From a checkpoint of a small segmentation model.
Training: soap at rate 0.0027, 19500 steps, batches of 512, held-out accuracy 90%.
Rows from block 5 of a small segmentation model, named by matrix and row number. Rows with one number belong to one neuron. Each number is 128 + 32 x the weight over its row's rms, rounded and kept within 0 to 255. All counts start at 0. Numbers have three digits each. After the name is the row's rms in percent of the matrix's.
After each neuron's rows are labels from the 100 images, of 14848, where the neuron reaches its highest value: "lies over" is the class under the peak. Only what is clearly more common there than usual is listed. The data: simulated fluorescence microscopy of cells.
# fc1: MLP up (model.blocks.5.mlp.fc1.weight, 1024x256), inputs 192-255
# fc2: MLP down (model.blocks.5.mlp.fc2.weight, 256x1024, transposed), outputs 192-255

fc1.455 088:153184083136086080122136154166155103149145164112080107171119169124149124177164109141111088084150163112071090119126100148047133110127122099138166126080135175138076177105136099078118079107188088
fc2.455 086:075164116137100111150103134165083179109046129194139144110118091150150132076134203111138104120154103169062094071129189111153098133159117149118130096143093127124142127171138148162107126188143193
lies over: nucleus

fc1.207 092:173162102124148156160127203125138132118092130154179103076097177183090123147103110116193124070000126064124130119052138102163078133108146100128091143130152111127096102075121174123132110141189123
fc2.207 068:135093123134095061190172138167105109142143134122164145152105129122129116116138113115110139135121113159144153158114104132149184157108158152110159168065138099104121205143135119187143161127137120
lies over: nucleus

fc1.158 101:153125120166108100129105104151083200128102151065126118195164146114111042121130182095115118144128111141058104161096128133136140129141131133138082105144186100171098116090121148096060103101029125
fc2.158 110:141099137126149140153140108114168150097115170142118151052150111172139113161142126176118133099128142135184079092144132127134117126165138090208139120099142152186107099168119118144093096136183139
lies over: nucleus

fc1.200 095:112128127124155154117078141094145122089122127094067109134161122135073105144109117108120162172240105120071150136142110209124102055150160094033109197104126149093123094165102120159127150153140125
fc2.200 080:135098149108148143142094163193088146150110109115143075143197152085118155129138133104168107049138121072105126130116077079082103152230087117132192081099148098128111138139121113093136100155077126
lies over: nucleus

fc1.232 091:154150110179141141144145167150150067143127134135124110048157108157132062187112117114111123093140121135175119072128125119118130143152173164086134087168128090114162100084110105143125089152089116
fc2.232 107:141140117104088136121156058084120138130125135125134118209142076137130109107093127090095172094122151109126098151129140113145131110107052114071164178112130163170133125143156135101141213120110136
lies over: nucleus

fc1.0 099:129176095125091115145113131101177108133084167152158088158087177127109119084153196137155193099055145251135151149136165139125153102094126161108112155107109117118090149110174113085067109086145157
fc2.0 091:079142180165105124145135132121078113143126150108117118130087112133136132128087139105106150136185029161131189124120094121104125110195117112109149111117195134083104113145125139154123136117170114
lies over: nucleus

fc1.683 093:117091111120152086084074152116130122099128197127118159056107163090097131111118140108111140114181137105142145109167129162158046164117139183124081135124118131125154087095126153136129085176086140
fc2.683 095:119152106128128143155094127114145169151161092117147087191129083135135166149144080141136149105090160100161145132130131102110150114192142139180124163097147100174124166118112146135131162137111117
lies over: nucleus

fc1.246 096:119161191156109182123137138160106191157130123157142121121144110160092084163132135106112134133000046163117142115108086132134100182185115214162092071134127085143145181154085138118158091139089113
fc2.246 098:131093116138104145146139148112114071102120149146135131140083153092138123029135132147157130114134212192141080091126167159101096114122111107073108150089128145145121134061182112081096111128135126
lies over: nucleus

fc1.107 085:181101087124098175100122109114147070115115140094131153160131125064116155108106100116135122192000137146142155161157100132090112121136098142163070094125123138123134150119137135139150133152210130
fc2.107 100:093107158096145142116175103137156124146168103145155090119154183157126101118133154138138124091108109128118130120128153121164133118090209141077196168160148102059114087159111183150126163144050125
lies over: cytoplasm; nucleus

fc1.661 109:122130136180133124185151105112149183090133164112154150116121152116139092144127128136092099122081167166127120091093171136134157133114134130148119143131120130168148104124099138138109140132000127
fc2.661 085:146145104176103146073152164150086101149149113147108092170108139117122116112158144144138145138113145149138130208120018124124156117148136162125144125121165070125122098067135112170095085122189115
lies over: cytoplasm

fc1.135 097:120178112127120139133107134109088163176154171148188151082113172148087204131140113137075138154079107140110218172193069159147097118143106143110165149128137165132100155139196175188145123104087140
fc2.135 102:140152117144135131111160103118164045096124088145084154185112084130125126102098136146089130113105200126111217104112140155114144136143163126115122122097124147149161155109111090083168134180165074
lies over: cytoplasm

fc1.196 096:119120118125090082127120107128161139149125166170163143235082183138127102155111123085120082168143119115174124130085163090137134126110149072100132147057160118159119154084152142121111149131075176
fc2.196 088:118122171114139123123111143152121113136120120107150149053144096159138122055145060120125137146118167143142130099121170127122083087071088169074166158116096144139169122173130106191096141157191145
lies over: nucleus

fc1.115 099:159168133154138121145115124102116130062114107126116105162092121122051107133116063172129115092000127153159143109062149093117124087140127158144122166129117150157132111167146112137106113170162163
fc2.115 110:136134126122165109090114133132166109148098147164105108078116126120125098146126171088120136145092094144057153131134170185161096132132153141188078175178158090121089119116109084095088067179168150
lies over: nucleus

fc1.398 110:127124112132072171126131101142122137201094158133131062176097111156103145161106149201074179123085147173161145118165120124137127086091187166136146157117115131116123118134170125132144123085129118
fc2.398 095:091149146135124131149145134166074112089071111119122142070135147136132111113149108128112144154150120134132142077121132151029120126157127127116124067093122196143146116170106164161157111092135153
lies over: nucleus

fc1.147 092:119164070059100144116147111087038097098085186135135127133149140120146094150104143189121142095031148111078178079090117124120156156153130166151159136107117104147096129102180136148127114135076145
fc2.147 099:106063133032117148094122142106223133142199102050112152114090123166120113107177103121123114168110147076146138176141163084146111095085155044125076142120125084152153175146107142143113145117186126
lies over: nucleus

fc1.552 127:154076081126119109072062150152163169132163109124133167092117170126077075144109109125161116178000155096105119146116201118132113180160173110160123115128178172108096118043097141150099096130092142
fc2.552 137:100130210175120167117081132116150130137128097091118140157101095101108105112164134138150163084071142138108140136131091126115115078144105139214130143151111100122188091151138147144160158132155112
lies over: nucleus

fc1.413 125:142083181127123128095158124098113192176123146098145120119077174167093038152131145112141158162153130120094170140113123131148141090120171171137124135117123168255159164120109160106116171161106110
fc2.413 110:147133106125124137144159171052145060121145088134103091087122123151114202188117140113143081095124150138155134107136137150112097081132105104138090102097146181142123160153158175145143140092168159
lies over: nucleus

fc1.312 102:152188060179114126052137132133201082125141175086095112130109137143072097137130185149148157149033141128102190123135131095103123109090131125189168156112074118115182148111122108178108135155172143
fc2.312 111:138140147141141106151131109117125161153094102173172129102114098099124144108182129119138117086147092076130092114132062122069166150184183187139122109122197088100082164122133107126092139117212130
lies over: nucleus

fc1.358 089:175158124112102161116110132170187111181171159107199120117119115145161100164168124127138086095116125147147129152101171124173163085097150163148123143052097128146096150118101112148141145098178153
fc2.358 085:058097156156120106177126096134110115138100154167125143082129130057128112113140155050128140160164103091121144114132132191037163084162138096130183085089173126118047137144143127175068099091209143
lies over: nucleus

fc1.150 098:116122133109117130171083122165137080146084112134118105169130127097136104137075131141095116089037097104154155142117183131136122085192098108105087076099191135143097162121125110153123115118203159
fc2.150 098:113150085093130144088104102127124120128186154155160095083172156179134131153121120133183136111058065059161098129119115114136090081077074137134170106100150096088153138091097179169083147168124089
lies over: nucleus

fc1.190 089:125120101112139157139113194123204142122137143093130152165118101201089108073170172123112104155016160147158122106173065132183094145140096091132143107067174168123155075124089117133076112114222083
fc2.190 107:121119130098115087104080205132117118117104142111190081114129163116123086118112109097146136114117119113097124116124126129088112107129130128102123107147095096067083157180133118115179160139104141
lies over: cytoplasm

fc1.550 107:148167149081100116127146123144152150137137127156171137125117143110074194124153131151064119148000140112117130107097161142166135130148128100148113165141126168141119150140156131114093097106012129
fc2.550 087:114065152070073143113141166119100120119110150025153095111115115138120144182148146128190181094092078163154147100135106140092112119116169144141084115138123072163085146155126101108179139112181138
lies over: cytoplasm

fc1.209 102:093116120111175072083123147159084100160158140159112086130182097111057142147158163099170148104210085151088124106147129136063164132149152063091156106112156084163124109101122149171158198117082106
fc2.209 100:167185123073108177139077189101110138127163135106123165125172144149109142152113066157079143117130132189177091138129105171148110158128130157150128052123145146119169138158095156127125073121137070
lies over: nucleus

fc1.528 098:174148093106167130119107127110176093124120174154078108082162101110122076131087119146192132108085144148156110089095124139168168104134210144116101153162139140148202112138093145107150124098125154
fc2.528 073:146184172146169108156101095176089114191129114196212108124150160072121111096141132100139107105149077191184133101126143108149140162180129171152111091125201079189107178099128075146095137090143138
lies over: nucleus

fc1.690 103:163160113116142083121120107204156184165133155164111151168108082139141125121113139123103126139086117085116097160121139177175130087124111145110089099098151142108127103153043108112083131194038109
fc2.690 094:082130153133139166112144108095146049132123184126111119127153135136122133146180124081139079099179167124173128165117096111075137122074124133129175097122083125111096130134224092097168080097176117
lies over: nucleus

fc1.546 098:118157122140122106105134150100120062083140135110145124150191120158146175106166155116077127120201198132134120140120149129177100127188132145197130144135156118134103177094094143159120116163042163
fc2.546 115:094147153161125166120183159133132142115139078131152144104138134126116136133105096132163149145094124178182152181132128142140113145136091135091152217159131117142152145086082146049099136107133139
lies over: cytoplasm

fc1.95 098:151106111049121129188130073143077116149103174113200107086081133128126139144163113108109082164068113131093128129082163105186129140163144166148127163148191083103115121089141156182144166124031134
fc2.95 059:162105130082131132126205117121117171168140103072182072209133125142131164132115119144105199086105178139162156058106105174082134182129206163186084150099128132152162168116142124085116119149195115
lies over: cytoplasm

fc1.132 103:139162096085099161184126177111109117119102157093170138157139178119093140151085114054187127107000105027097133111143067086126116128171128153086144091178131079154150126139162129084110142105178118
fc2.132 094:108125125129161118087065124149143142106133195107097189139157122130131135141108134190043146196069132143149122152129162137142125138128100087098121121106078127123137182153107097147088186216081116
lies over: nucleus

fc1.297 091:148152130163068140091164101143140173128102096043195174122114117121101078127059154159037140182041108123131142143104154124144125138114159073141114149083116106099120157103115142143118166081085123
fc2.297 073:117116165134132159156188172077119164126144145092087075145123122169127103146153122102165153157134130112119127121145144154137122159091230147110077076193127156103140132099086121141176089128132113
lies over: cytoplasm

fc1.681 095:132115126147120107156118125057163106125122159161113141131115144081107096160139148139072089111000153153127130141048137126130117130122103151155121105101159076166084107047165168096138073171115129
fc2.681 092:100137090162121096065128109120141164112121143090150160080127169155135091125114140126157150105080143177148139161138151062140152124169174131073174152090170186094138136135068163190108186099064106
lies over: nucleus

fc1.262 088:124116121130157131096119136173166108156129109124161110160164164125165087148126121157178152126136122060054148129108084131164171163067100163126069146187091169086154156143097087109136126073095133
fc2.262 090:144114108151120107168119113143139161120160163176052132081143090095134115095142121160055132125171137115226166103119141141116101040146156117157102156124114083159122143147137076129122090152198129
lies over: nucleus

fc1.58 082:174141093114123127113121117132044155107099119093132132141102083115119081144097131151076090135066165154096134128152127174151117118119222147146072152126137155093120098151110143078093120102098111
fc2.58 106:132168142136147138069078136083117167137133149125034147141105171088131078145095110122055090224127123115129106187146138111144122155105100186117120119107123112201125146138126132147125087102191106
lies over: nucleus

fc1.545 100:152103109134116076121125189174118159099140104146104135045135187114107087135166097101088115116082113144095134175073088127115083181156145159113143103132171117092097098050080113156095119125050076
fc2.545 112:142136165096143133141185179103110119123110172137149088150151067222126122140154116095148147094102155200099146107137124152104132071163146174148094150089067122137093201179119131112155179154137126
lies over: nucleus

fc1.443 097:131137077127143108076074141132139103080103153162099113139112137127051115132080114131116116104031112181131142197116109160140174078107175148139132141103143088124119149147172128162172169111051133
fc2.443 095:142133140141113083135120176149100122139149132127166092136102110110129104181151186126170124131156085160173116171131080097087106162203176151148055105111106115149125190149113122163126143159156140
lies over: nucleus

fc1.231 097:165108148112120206143099151175113150100115097120162152128109098096122137105109124148058134101058117125118127121178166170134131113186135196152146126107114171102177137141125102174129138100076138
fc2.231 087:128108156092110133094093125095160077101141199148109116136087152150144125130160121112131195120144188161120167090123140147135131016074107113122119150123140081162114171157093151042101148145136119
lies over: nucleus

fc1.388 128:112129151166103149121130148107127146166099105149131138110139129107105109105119099111128137116000114153159143166144153087126115146145095121155101113118071134134136143122094191103127095118097159
fc2.388 098:144150119171125127114143202063110132131102149121110057132154082139127096147172176161182185175103127164089124109138061154160113132135114185140139188125126117167097160096145168062159201229121086
lies over: nucleus

fc1.162 094:161108117196098122139122050122108145189158108121139111122104158127071149146123117122106181183091119144112145139157134112127146123119154130197165119158159101121122135132121168214129091155090157
fc2.162 113:097150129142153103130139134136183114077109148084142120137096117109118139071105174101137086056131140105184118096132163118137137156137155131182081134107094145182179133104134132054133101091153113
lies over: cytoplasm

fc1.662 110:147115147201106193148089105097120128174135070139179205074129132100100121102128113105142133119000111141117139109089111179094108070093171216151141131161137113135169133072137118124149143131043143
fc2.662 086:187170145135097131085100130135114128080162082135074105135138074165119136136120120180076120109084117107115099118134179141127102128145086094095048097095100168074115226116102146107127134115109142
lies over: nucleus

fc1.10 094:130137128103142095083144108129113159107135116091104120184155114149116111126086119153102078152097156168114147137157157133148127106106189176148118063126108085110108244205121152161143185106130124
fc2.10 190:112152120158133097096126148099086178123147138119118102162083131135127100199118166145109137162165078092166090177130079151153159091098125136096102133086145103172141208162131114180128148084117098
lies over: nucleus

fc1.376 099:154132132172122097132096134178121189075159134102175129175153178119111111067152129152156076149255150113108133176127154095197132109130133129081151176115141072187150107097169140128069154095123170
fc2.376 087:132157182172128110115155155095124148177091052085155088150172132065127132166138085191079159108178079084130109084114110137150072182149146141076135127149191103146116178111140163091131158142179116
lies over: nucleus

fc1.589 100:114121128098131092110096133109140108123096136137095122118129125128061092065129081125119146138000102081141100095117120124109149127169065139116134099155134128146105131131093102147133149156124122
fc2.589 084:128123130139158102146166119113095188121119115129095181205122077147132122107101107103078125146116107094107123150122185151130141143116141136114109126134061168168104124156136147029142112147158133
lies over: nucleus

fc1.648 094:146131068140130153104104128101133124080118119104117195076192124125117124123150127124127143130101102155168176103164075127162096130190120135190059144134119117100097099095131119079194175119055046
fc2.648 082:141173143122090056151179072158129080151128116160148094143143106105116131094138128147109068103143127137160093169137135134128105130109143152154182160108170126063172213150115118191122088179159181
lies over: nucleus

fc1.253 094:130140058132095155172146121114116080080087132120151044117098111167132074107122149133195154112110124196144145184147072161078148124118137084158143072156107136116091090175157109107100123111166079
fc2.253 094:084079156183133070136125116137138137154086141132170176123143142080130097111106157107124112174181118130092089077120106110127147090142048147174151171118192078073101122186105093112115057087135144
lies over: nucleus